From a checkpoint of a small image embedding model: arch vit, layers 6.
Rows from block 2 of a small image embedding model, named by matrix and row number. Rows with one number belong to one neuron. Each number is 128 + 24 x the weight over its row's rms, rounded and kept within 0 to 255. All counts start at 0. Numbers have three digits each. After the name is the row's rms in percent of the matrix's.
Before each neuron's rows are labels from the 100 images, of 14848, where the neuron reaches its largest size: "top examples" is what is common among them; "colour at peak" is the nearest of a few named colours to the mean colour under the peak. Only what is clearly more common there than usual is listed. The data: procedural textures in two colours, tilted and lit.
# gate: MLP gate (model.blocks.2.mlp.gate.weight, 1024x384), inputs 288-383
# fc1: MLP up (model.blocks.2.mlp.fc1.weight, 1024x384), inputs 288-383
# fc2: MLP down (model.blocks.2.mlp.fc2.weight, 384x1024, transposed), outputs 288-383

top examples: purple; pattern colour: purple; green; ground colour: green
colour at peak: green
gate.196 143:134115125096111125101126145102121125141159107126142116166107155083115149095138168126092078129114122110124161112127124148138117079109087142139112128108133142144113133097093085098140106127104145159137173140116097106070106169130152135157095131108120102108149121102144124106118095141145135157
fc1.196 152:105127158126126114137124152107123141118101132126099107154156100120148133090161160116103127145128128105116128122136108170153126101156155154157107124167137093130154145081103136078149084151097110140131148152129118038148086118119121149169132107122115116138160113119143140077099121107151107105
fc2.196 146:150111125147145117113159180142138130066170141127140092145126132129089118090123136126126140149135147119119115130144127115125104118122134125158155132106170156121135121160110132069171143114107117136129125125080081142111193132150114154125131131150152145139170126099102148119149130122092134109

top examples: orange; brown; ground colour: orange; pattern colour: brown
colour at peak: brown; orange
gate.35 159:094143121130071121172126123103105129108126096128131139172162171111140146117099103093108173146098124103117121154192123109134134138157124120154140163131145173142113140136129121110123099119119147149115122131147119111141153129093111179149119124176097140135118143102165115151096077114125133113
fc1.35 169:103122147144137144151145080117153167090126112135084103138124111126149106152140122103133154189089134099160098135159146122104134098179092133143149111122103100156138091131139102102120108122184142183103136131122093113136138079119107161095167132119099089123110094123157119108110132089137158117
fc2.35 153:128123144123151103114124111104136088145110138123157116128152143147149136157128093136110131113099119122095162136121110135134152143114155112119169085136140133086146135146162135113121137096148139149154126178111164141166120149135152139104146127155132137127077089137184131116139177078137135123

top examples: orange; black; pattern colour: orange; ground colour: black
colour at peak: brown
gate.119 151:135157136162075139106113158124104072162143128086109147117140133109135130045175129128079154167172151116177116156123089143122119150124110127149126077111151107160132102140129136115101106112113168101119125113122101142114204092154108124167143114130113129126120102110153113130134153138147142170
fc1.119 151:138089134094170084138148095114099176102123114163147143149142128116132126170096159121143119084099116130100166085117134096128135110140104142113148129156108133100160131095138102130161123144129104120135125109110151124115099146120128124100124156169169132142107140144122134106093135111129114120
fc2.119 151:136168113092124115070150144081127162104109160168100147109146079168072117130103124147140190141127150162099144145107089140115106088105180072094094103149127130128106119124144119143127141113137132124192150117108140141128159145122128102134136127094092135109130094099131126133173159118127140136

top examples: yellow; ground colour: yellow; brown; pattern colour: brown
colour at peak: yellow
gate.694 148:155142143149103156121155106175089172102128108128185086194112131119126143109139176196141108123150137121136080160124120161169153119134113143086119209151142104113105121135136143156105098101145078151109131121138158117131140144139132121135110138149140132130157144103139111094100102166154095134
fc1.694 150:126146133112166105148127117100132112156131131115064137079149099117175129127135099061092136101106106122111133082135139119096183128135136086096142102057149133142134115124129135117158134133133148118165086143163110145147116111097130152131132132170136111098117138137125114138174117099130179102
fc2.694 141:120138121094125145160168110127172133117115143111156058130105106141118131113127134121128123150089093126161116138134097159137147114124102111063083122140129143099113137112102086170091131114134095139116100112110131085176185104115109115122124146111121145098146110085146167116146116143170148114

top examples: pink; pattern colour: pink; brown; ground colour: brown
colour at peak: pink
gate.212 028:184152141153173100110117130091068128099132128133076162146114093121151143142125134138130137109156122123125109142161140127114108111123147143128125109146117157140103146126113142188125172133144111143129175141136147136115093144138156098154133119128150108103123185160100056119179156177108153134
fc1.212 030:154136115154186113095136109099070133091108131108102182144106116143132135142140130114143109119183140118094117138150124133102106130129141130134146150166108126145129153137108113190106170150128143154134149134133119122107107138150172131150158123141135107121127185174098049117171161185131162110
fc2.212 032:165119128123135163126145094147132111112113095088133189147136139164138107126142131109111118137135151147116142105077147136118181160115149180124138067113110131072131122087129132135136091084137149082185085186107163128150116100135100148120105172117081114177135122155149124096133153128155165170

top examples: yellow; green; white; ground colour: white
colour at peak: grey
gate.672 010:146115111094170096142140156128110068142140146122116155107110111160159128120099112138133091135100107093176089164125113157134118125126109134157128143140099117135142120090152148104134128154149173142049105096103119116148083151139124120088106105136132096151129119129130114160118088143104151121
fc1.672 012:124143157114145157113128142144126145136130134170134145088106113113079137131141116134168122126123105142133085127150087125120178105124142123138144182147175117125145128128138135135123140115127132085181150132154130137146114091117131143092138108123137126124150122110112152162124078129142133132
fc2.672 011:140138122113124138134109119098118145103141095159149152178091136120089167155165122164149106099138082148128103111132136130131164146083162158132124124124159122121106124171129092120121156112135087100160127153129115154118133106098105141115144116190118102126129118119165130162118059131143122130

top examples: purple; pattern colour: purple; white; ground colour: white
colour at peak: pink
gate.600 136:130099109131178110135123116117160118146106103144148121144100111123169107144129085150150126124119149152133123127150133097117107127096131087104136154110166155112150154128116160123117110139074150145161115145112139160149055114092109142081139165131107126101183102177123151118078108120103147118
fc1.600 121:103113096124136145106134135109178135183120116124108085164089121143170121104110072153109130110127152125171101147133093120113131102109148120099106136116174172112127145122113117139141126149111088123130126143110134136166091128143108140081180181110126113088196119174112161108114086132144146129
fc2.600 135:114153152169125143160141149111095123156146130085129158125193059124121169098124138136126095170141125137133186098068180144120156171152094120096096138186099100167107122110104161141138087108134119129141123126157172130125137128132103090101121133088202134127163151121102155114162159144138126143

top examples: blue; pattern colour: blue; ground colour: black
colour at peak: blue
gate.160 156:135134093107110165086155136133113078128099108145158110145086137115149138104148096100134122140105117120134123157149094140132102139104083167161135072125152113145125109118063146107150160123093117101166117147111139106124121128111172148149163104141109172080132127112111139145121090139170121117
fc1.160 154:145116141143165130156109120156115127143123154114136168110178095138115114149108138179138125145160105141150144120121151110134136128130112132127056177136104138131149178135155138138138107125120131112149115077129124187124142160148130146136085082105131130146106113097090123135117125136147123135
fc2.160 154:100140108084135120150106116134097115134144110138117125125135132110098101120141094142111126084158142132119112069103152097118122158100144115153159152147108140131141110135146125139095161139138130134179103156158162178098142132136131072131150156121098128137153160145120128101136155103087103125

top examples: purple; pattern colour: purple; yellow; ground colour: yellow
colour at peak: orange
gate.567 104:117109122122114127147160140119112110149161129134153152128121121196113117124134123120112180099161135118140168092149109147088059108151131144120151120174128108107117116124164102105124121176127130132110121141103107105107092105111185084093100142120138147118084164144113086096130108139138115124
fc1.567 101:161124117119099124145143155128135121116120136127119081149117119113143156133119144134119146102156117111161140147147159107114123109142145132140112122142110115173167101092151124142101133125104139125162115122152123115100127119125155090124131143139138125158140143080085063117081093139093172105
fc2.567 100:101128135117155159113160127104154159110144146176123144164124191111100102127155131140115099149130113100129176105132146132124099159141128131109162161125127131123137146125112127128152162168106122087110141132136111150123115169149156158148106106121100148125195084112122119125097128105144153104

top examples: yellow; pattern colour: yellow; black; ground colour: black
colour at peak: brown
gate.290 126:135167168072115137123131114162136107134117167141098111124121142143113121156126155140167147136133190126114126154107188099101099144168131137121149151134125128130141129135108152143123124101167113094120184127128128123115132169126132145117163170157122180088151156148126142111116120124123126101
fc1.290 127:148120131101119111084181133102150158100113131123144100161158133129149145138120134134111155140155134112161146151139111108098129123116138165125151130125152105135157148145116174102145121088141147122119157157161148111117114132158168158117119117182133098130124126138106143162140094075091137108
fc2.290 131:139154146178141106117137157152137129105151112109123146153105093131090139177159081134107133114147131156130151100189119152159135110167108098143098108122116123151129115128097128128141133105126129112124142160131122139147144098143152121124100083130116156147090166090164114117148165081079127116

top examples: purple; pattern colour: purple; teal; ground colour: teal
colour at peak: blue
gate.128 144:146127116132125119159126171142109146089075139128136145131104138145125085143148123137112127109126103144145103161123145124173107101126138109129123144110147107100125095132079165124093077105129173147133114120107102155107128117107158169072137125137087101153095141140079144164121134109128160129
fc1.128 143:156193137117154154126156147126146068074154110109121105181144125111159127126152167107130120176158128086117154126156119146107114095128086124119129162122157138096145143130142135140158143139143120120145109124122152114097149133069097161116120134115084106139128140111127124160127116151093140079
fc2.128 141:117130099139160076141110114184112145121137070150114114139154128116102103127147180134110132100153134104144107109103152130153153108039145124142161096083123153127118121113142176111142158130122158133150114159096123082163133109147123146127174165124142128104150123153137147140142119123123163108

top examples: purple; ground colour: purple; pink; pattern colour: pink
colour at peak: purple
gate.419 141:107110091093123137160105121162091131113124078176161087111100135126135130154139121141106110124137148105094163137154175138162105115106147072113149122165142137090149078168134140132088139156083110147155151104110106155084118105199123105089117150123125114170164165146089172132104129132125131174
fc1.419 132:103123081098139157163132116145097108093170100161150109126102131140179115138127122121141118104145132085101169139155174125153093114076127084157124145156154141132113081124150136116134161089083134137123128113125113149134115124164181145062106133150092119156142124159152123098133140121156132162
fc2.419 132:145154126158148119140123121106138114138142109133122159169157149137097079112130117151143120113100092103157101067131117133175100188098112097111128156167079152082105104124109082116108127165116128178150140129153102147158117145120093125119156129129168084089124121120130120137122137140147120132

top examples: pink; pattern colour: pink; ground colour: black
colour at peak: grey; pink
gate.648 146:150159087106097112164136130095130118095156104103128137159142096185120091119127109095137126158148145108137136141103071076137144108127161081131145127144123136142101118138103152109102122150096144109127164145116132114151072147201121134128167084160122113118150128168103125177127111122116117155
fc1.648 150:136103124124121108169085113109122119124120086138139113118135121156114144106140101095136123170173143158105158117125098130129141117140131092147091113137141146145098151151112126156144151139124133119144136165136136086117067151163110109139146074112092102137173123159091095129139110097127144119
fc2.648 158:141125157171117165132142136068104131119174138174131133137106157085107124184099122157145139167122098116121132141123139160131126115136121111087174111119144087079144136093117129152120122153152109115128082100110133091092126145095137100124116140094148169184156100138089133083158153113056105112

top examples: blue; pattern colour: blue; yellow; ground colour: yellow
colour at peak: grey
gate.762 121:136112114167166130094136113142168160105176115098116112137089146159147136113144123123141101115119112124106119127131125126129117107123064102118150147119168144114074134167054140103104125147129099131114155115126117151165095104173137132106151155158139084127079152115134151108105135173124125117
fc1.762 113:163195155113156117139121112132113122159151096126143138119143116109116068138119090165111159122089114154114144186148127106165167132120143121138126130143182119124181131156119101115107117109128131082146150085111101092107147135081119155160119090141123127123135114148167109139133107112130140101
fc2.762 119:140187100148086121188108137138125118171119137108133099109131154122154127134125147136139127105141096163146157124132121094132135100056114164131093078142140129140089090129123132085097121168124149096125115128122144102132132108086076131114140158133152102153122110147133108135108124161167169116

top examples: orange; pattern colour: orange; white; ground colour: white
colour at peak: pink
gate.226 157:122098139111097104150138163135171121125147126122134100140148108101123158160168130080117091154155147122072146161107112116151109140126147128131168151117085147154166080087119166157102088137128134115106106103181122152100106145126101129076153106125139152134154098142101087159102153134130172098
fc1.226 152:134121120135125121151141122151143141135107126110161121164152154096132164133146143058134101121146125141110158131135119105130122148130135099135133111114108167139171088108120162169106132095157196063082123107156128140139130154102100121087142114126158128129187124135134111151097135136130138094
fc2.226 156:112120125127121118101107109128096128105153157156127148101159074170124104075164160113125095140093100128098158174119154140128109112121132134127128146124144129121090106123148127180137154123112075118162135200139137108143173110126143112094135113150092143127119127140127112106125072122113057129

top examples: purple; ground colour: purple; black; brown
colour at peak: brown
gate.475 168:114150101102133140132095115172153112160101155117135135099098101132161131115154143102121104117148092107128123120142119097124126174147088117125142086157142130131133119176145156098114116118132156163155121110132115123120129138158159129130104141158114160110110160131088081126111114104105150159
fc1.475 158:120141076109138134149126113162151109146134154118121115090092110121137118137136143100107144113160097117115111129105130125143121134173081135145112095148186110139110115164193126109114092140132151181184127142136139129145102153176114152150109155141123173107107190133101085150106146070103144137
fc2.475 165:128115117137128137119115094090136159140122154098095135160124109166113127157121111115182189131097150087097129121111121120123129110081101159118111163126153119142126176112102114140130150155118124139099162130126147116132139131132164161112106129122149080092095129130157129168119138123099173147

top examples: purple; black; pattern colour: purple; green
colour at peak: green
gate.681 158:100129146109157078114173150116113108127167128151136135151141161139155114134122138164169084100156119124134154114121125151135038123144107130128119116114094102132114123095125173116160082128122132164142120154134106132120162124093108187158123087123151113136141119139155125076143131100139135159
fc1.681 155:115088146102129155178143111150085117151112119166140140108172153099121111187157111149103103123096143116132152112102147158117094106132150137107140104125105159124094112136137148129186132073133119142124113181126100124111153136165112222161169080130140114122108109146157105089150143096146149108
fc2.681 154:112100140144119123150106137103115157154128147112151134130177149138156148071098113120094109124097159151117085099166107180118145167123138117089104139128102122084147146129136146173130106144107163158120147110129142162125145073076144121086120092120144161141142111112112083120130182116168107134